A small spectrogram VAE, trained from scratch.
Model: log mel input, encoder activation gelu_tanh, encoder patch size [4, 4], decoder activation silu.
Data: trained on strings of digits, spoken by a formant synthesiser in many voices, 39062 training examples, 14.6 epochs.
Rows from block 4 of the encoder of a small spectrogram VAE, named by matrix and row number. Rows with one number within an expert belong to one neuron, the router's apart. Each number is 128 + 24 x the weight over its row's rms, rounded and kept within 0 to 255. All counts start at 0. Numbers have three digits each.
Before each expert's rows are labels from the 100 clips, of 14976, where the router gives the expert most weight on average: "top examples" is what is common among them. Only what is clearly more common there than usual is listed. The data: strings of digits, spoken by a formant synthesiser in many voices.
# router: router (encoder.blocks.4.mlp.router.weight, 32x64, trained with AdamW), inputs 0-63
# up: expert up (encoder.blocks.4.mlp.up, 32x32x64), inputs 0-63
# down: expert down (encoder.blocks.4.mlp.down, 32x64x32, transposed), outputs 0-63

# expert 26
top examples: "six"; number of digits: 5; first digit: six
router.26:126120134116132144099144156133150146151098113144123155160088118174118148130104120163090113121085160122121131146164150116092114102117159155107113169186138152100106109126151093135143100139099162
up.0:118133182112130129095132113135136163182135076139158137161125120133131159112157137141105129108136127127122124092169110123123112142109136141104128102157100095101068136126118061128149125163109144
down.0:145080144187123174135117164174166144118139184144105102118105123143098119115130106141133123131121115084123128156125143140133155090143121135121123117145071107101142109096142130152128134123122176
up.1:135068174163127122148136171124125111124139185123125055105133145140097110111127108112134153139146120140123131143127174139122146119117142164123144139089172125140154098126136175143118123105152132
down.1:156171097148147117123129123169160128160124121134116107140138124113119108121101131123161153120163103140106098141114128125190084175143143112144123126123125136112081156144086109106123131081131070
up.2:122148143113083127134136196144120101084153155133131095141164124114142116151105129121155122179149101140106136147115146110127117117147086163133162114106133099100143123090123159138152148079154109
down.2:165137219171165132143101133125090152080149142128100113114119118115116084128109121134158130159132137102145132133118118096130130115131128088092106153114126126162120099099128134135129155133127089
up.3:130116157129130143110103119066121131108153120092135132177137153099156089094151129100134098148137116158125117122105132141146130138136088148133114090126144097160121129076122093154174177122141108
down.3:126101118129146111110124114133173146160148072172125148131149112123138156128118152130103095089154151089137105126132136104085104116096155124166113163112106149118104119147086104142155183114126127

# expert 25
top examples: number of digits: 5; clipping
router.25:133125130141134117133138168121134174112121146146130126097107128170133148099105135162083107130049151130157151144141142109109120107121141173112150176140130103130128133116158115089136076131133167
up.0:060114141084154147124135063113140128110146104130132158123091142121175162113136124133113141100079156115128148150118124139089148103169140109134101143155135107138149104133140093138113124159145132
down.0:146159177092124143133183102129118137132138122115114126119119126129139126140137129125116091146076172139142194145184096150136143097147130085136154135134130165140132141122146132087087100119124120
up.1:142122130153204135146136114100110159102140088129182136122107130140160136151081128139123173145125147055126118134130124097119119139117108156091079114139113141138133110123103136125149139138153135
down.1:129154164128109136162152111115146144153145167125076175085116130125105084090162140119137115112126134128156137146105128152141140113125132076131185169130150145150106114140134087103116128102143104
up.2:134118126136098108111121154170136109128145123115187107129200111131133143152086137134131119160176131122112123116134136111130111127108119148167142106084121088071135115124111133136145138094180123
down.2:149072133143156099140083146125126141155178127111130146097110147134118146077166154096162105119136109125124151099144155142096154121144152139123124119122141126145141118104126100145157193154143156
up.3:123078158109148161125100099119175137114130126141156168133106122144189111110134152160120122092101148132127114126154157127090144105136137145147128135138160119148181130108157081110130096142164126
down.3:135164129092121102147131114075100151107141080121132127150140146110127118152114133133135131146110137151129163128209101128156135121129130095099132126121146182134113149133122145078120121090130077

# expert 31
top examples: "six"; clipping
router.31:141120135137116112144138160115121115108076130113094133165117087193121126111126093178119111124091177167151132127161163117124120124112114106151158168119096137130124159129159147131136084127140129
up.0:146136173174112133164118176133116150122118130145124116131104095150067108126097152142167131120160172123142104071124149103159092145123126134116131128111125133098139157127122096121129133094138084
down.0:135129183171089160167124157178123171143130109127123122123106122135118110090134117134169124120117110117117137136102136156144157110152107131113172124136132143134086143102143074107104146106132077
up.1:113135162057098072135165142129104125081147106138149096159128136106144146127125124104156111150105127142113135133132188128098151110147079171127128100137117149133134128109138166143129123136131104
down.1:098119107135118185138103082147161115127127163135118119145098138136130102116122104118096152115125149113113149114160119123149155061113170097132148142125173147143107091163138155131113170153123108
up.2:142146046090136146154114105122134123156099117132148147103111164146137127137129101151095103120116112123109138120172117183155155162118144122124109123129181106123088149132142095093115121119110140
down.2:123148172161119140107137163168146149145121112160143101139135085141109142138113153135141148114143102103140070113063168124135114129106122159116116128134114113086108132127097106101143152073121109
up.3:154109139112126097109097173122082129121115153110134157152111099126136115117115142118159173100121129127153066142122175132146127146116191129127103132125164118144141135162153136100128109180120101
down.3:147101134124122108152124112119075161109095172094136099114090141134132112109116120139131149129110162126134121093115132131139153105120156121085117120131194140142141116168173141130105130198127113

# expert 21
top examples: quiet level; pink noise; voice: child-like voice; white noise
router.21:144092142149103120172120155119106146115111129165127160095086151147110125120110123144121131121064193134123119133182144099115139138131129129118139174168109149131117172106164107111135134109124132
up.0:138104065079096112140124139163170148166104104097101101101132122130113139133133115138105134112111154151135133120143161103120115170105128134171126147112159173124145142146144087085107130154137117
down.0:098091200129117118102156105112113127105133106141140131177129120134141137101161138124096121133103116123144083100064160144085131121131111141115125152118109106132164124105111189118129115123120119
up.1:151103082113138105118159141154154122126123141084079100112145130141109119153105176147113125129116164163146115134097146103107128117111135149159125172112151197168146131157117112112119112151146118
down.1:141136166112109116104148129163135132101109112124155164141141141137136120130128117138165115167132119143134085163090154168103125141154066128147121150120091111111155150111109178113121119118134061
up.2:147148150129160117129131111109148157135120129111140117140087109138154115126121089124135162164124139073159134086106147116177112170131143099087121122106150103083131126125141119140128204104129110
down.2:070159155130128174147130064100120137111093157132126124174103138133124135116120108138150162134124146117126146042152124100136135094118134115144132126137138131126104110159159118138123087139136138
up.3:136108142115088111134107157152127141172118105154133133128097074162108141143085112148161119100095136089147141097158136071113129153136115125156141154156110126106097149105126102101110152141106095
down.3:095100134110102100109096105125168134127142103170119136135103094127124159140103136143149093123118142108147075096123165108050122109137131132159132168117074155132126131124109131145121102114121126